Rows from block 8 of the decoder of a small image denoising autoencoder, named by matrix and row number. Each number is 128 + 24 x the weight over its row's rms, rounded and kept within 0 to 255. All counts start at 0. After the name is the row's rms in percent of the matrix's.
After each channel's rows are labels from the 100 images, of 14848, where the channel reaches its highest value: "place" is the part of the image that holds the peak. Only what is clearly more common there than usual is listed. The data: small renderings of single solids in any pose. In brackets: how many of the 100.
# conv: 3x3 conv (decoder.decb.2.0.conv.weight, 32x32x3x3, each kernel summed), inputs 0-31

conv.27 078 [121 141 166 124 156 146 154 116 119 118 119 159  93 123 190  91 106 126 150 115 125  95 136 154 129 123 138 110 139 107 149  76]
place: top left (65)

conv.26 104 [139 192 150 117 153 122 153  98 146 136 148 145 141 129  76 110 126 123 102 135 120 109 138 108 126  84 117 129 101 102 171 140]
place: bottom right (100)

conv.16 100 [159 135 149 177 146 149 163 181 176 111 153 131 148 106 109 107 130 138 116 144 165 136 161 153 124 132 122 101 112 132 141 130]
place: bottom right (100)

conv.1 088 [128 166 120 145 178 142 126 180 116 121 127 169 148 138 105 150 108 125 147 123 143 127 122  84 122 159 129 126 153 175  99 136]
place: bottom right (100)

conv.8 095 [122 180 105 102 145 163 181 148 155 118 134 128 122 147 114 140 132 142 139 133 150 108 105 156 112 131  78 140 131 168 136  97]
place: bottom right (100)

conv.7 068 [145 126 165 134 180 115 132 110 128  91 111  85 113 146 137 140 110 152 111 139 149 149 109 132 100  86 112 120 121  80 165 132]
place: top right (94)

conv.20 087 [ 69 162 150 107 169  84 131 106 110 100  93 126 128 109 115 164 151 148 160 165 119 124 133 126 130 132 128 110 120 147 119 143]
place: top right (99)

conv.0 094 [ 90 123 113 141 125 150 134 117 136 117 109 151 125 150 114  74 133 140 108 159 134 147 107 145  50 128  96 115 124 114 108 102]
place: top right (100)

conv.21 087 [172 171 150 156 131 154 129 124 128  97 140 160 107 116 159 112  85 114 119 148 112 127 101 131  75 149 132 138 146 134 141  91]
place: bottom right (100)

conv.30 134 [ 91 148 132 129 153 162 104 116 129 115 175 121 147 111 140 166 117 116 145 134 141 104 145 162 129 144  92 148 100  87 171 108]
place: top right (41); top centre (36)

conv.13 177 [145 141 119 131 113 108 144 157 137 134  65 129 155 109 171 122 157  91 125 107 139  81 115 112 118 148 104 113 150  86 132 136]
place: top centre (41); top left (34)

conv.5 105 [117 142 165 121 120 165  99 139 149 146 121 122 159 119 164 109 130 155  76 114 112 159  99 141 153 127 113 140 109 132 126  69]
place: top right (80)

conv.2 087 [169 132 116 167 154 111 115 101 158 116 121 134 156 119  80 135 137 128 117 131 108 145 138  78 156 102 108 113 138 169 139  93]
place: bottom right (100)

conv.10 060 [130 130 132 124 142 148 138 181 138 168 121  99  84 125 109 129 123 132 125 151  95  85 151 161 105 166 110 105 122 150  91 113]
place: bottom right (100)

conv.9 088 [163 151 104 117 120 141 110 130 100 134 133 119 163 151 124 123  92 142 147 120 164 126 101 169 136 159 162 120 104 156  75 153]
place: bottom right (88)

conv.28 077 [119 118 142 111 124 192 178 142  97 144 140 144 146 140 148 140 134  93 149 124 146  89 127 164  88 154 143 138 101 118 129 121]
place: top right (52); top centre (42)

conv.6 085 [102 152 124 127 153  84  91  95 177 167 132 122 114 141 126 149 123 143 110 119 143 152 171 120 133 154 105  96 148 161 143 116]
place: bottom right (100)

conv.19 079 [162 167 145 110 135 153  99 145 116  96 148 144 147 160 135 120 127 102 109 110 117 108 158 100 162  86 100 104 165 128 122 155]
place: bottom right (100)

conv.25 075 [147 110 141 163 155 130 130 124 127  91 111 174  97 152 138 151 166 177 117 155 137 135 106 152 125 108 136 148 175 110 123 146]
place: top right (84)

conv.3 102 [107 138 129 164 121 113 141 136 185 128 138 136 164 102 139 146  95  92 140 151 126 105 164 110 147  89 127 123 115 160  89 145]
place: bottom right (100)

conv.22 137 [117 151 138 138 136 141  97 135 100 126 107 116 130 137 125 132 100 121  94 112 146 101 119 162 156 103  84 183  96 147 120  78]
place: bottom right (100)

conv.23 098 [131  94 117  97 133 129 142 132 125 152 119 178 145 163 119  93 125 102 131 132  73 112 113 180 139 142 136  99 102 156 147 138]
place: top centre (54)

conv.29 067 [116 133 142 126 166 142 144 117 113 130 145 119 112 144 166 104  91 104 179 124 132 118 147 168 142 112  90 116 170 127 142 176]
place: top left (37); top centre (28)

conv.4 089 [160 116 136 142 142  79  93 105 169 114 152 141 108 122 156 159 147 110 116 100 131  93 114 141 120 101 108 168 122 162 105 141]
place: bottom right (100)

conv.14 071 [135 123 132 125 130 128 112 125 136 155 119 128 120  85  99 100 120  93 166  97 122 132 189 136 119 154 129 166 124 187 146 125]
place: bottom right (100)

conv.31 098 [125 181 148 123 151 177 132 136 119 149 132 105 147  74 128 127 139 159 130 178 141 106 111 136 151 119 145 164 141 139 149 145]
place: top right (42); top centre (35)

conv.15 082 [140 106 153 112  76 109 137 178 114 123 129 146 130 106 134 155 136 139 110 160 159 100 140 137  91 113 160  96 160 114 104 150]
place: top centre (41); top right (33)

conv.18 078 [118 162 153 132  86 151 176 122 114 140 103  90 142 124 150 166 126 118 156 141 126 130 164 172 105 131 172 130 144 124 137 117]
place: top left (100)

conv.11 086 [107 111 123  92 113 164 115 127 122 133  90 148 127 117 129 105 138 123 168 155  92 133 138 196 102 157 151 137 114 112 100 114]
place: top left (74)

conv.24 132 [122 155 130 119 165 164 137 101 108 160 138 118 122 142 114 116 136 100 131 187 143 138 148 111 124 146  81 166 109  88 110 109]
place: top right (100)

conv.17 082 [143  97 105 173 182 129 110 127 144 152 114 135 162 152 124 156 125 122 104 144 156 111 151 105 147 124 158 156 111 166 150 104]
place: bottom right (100)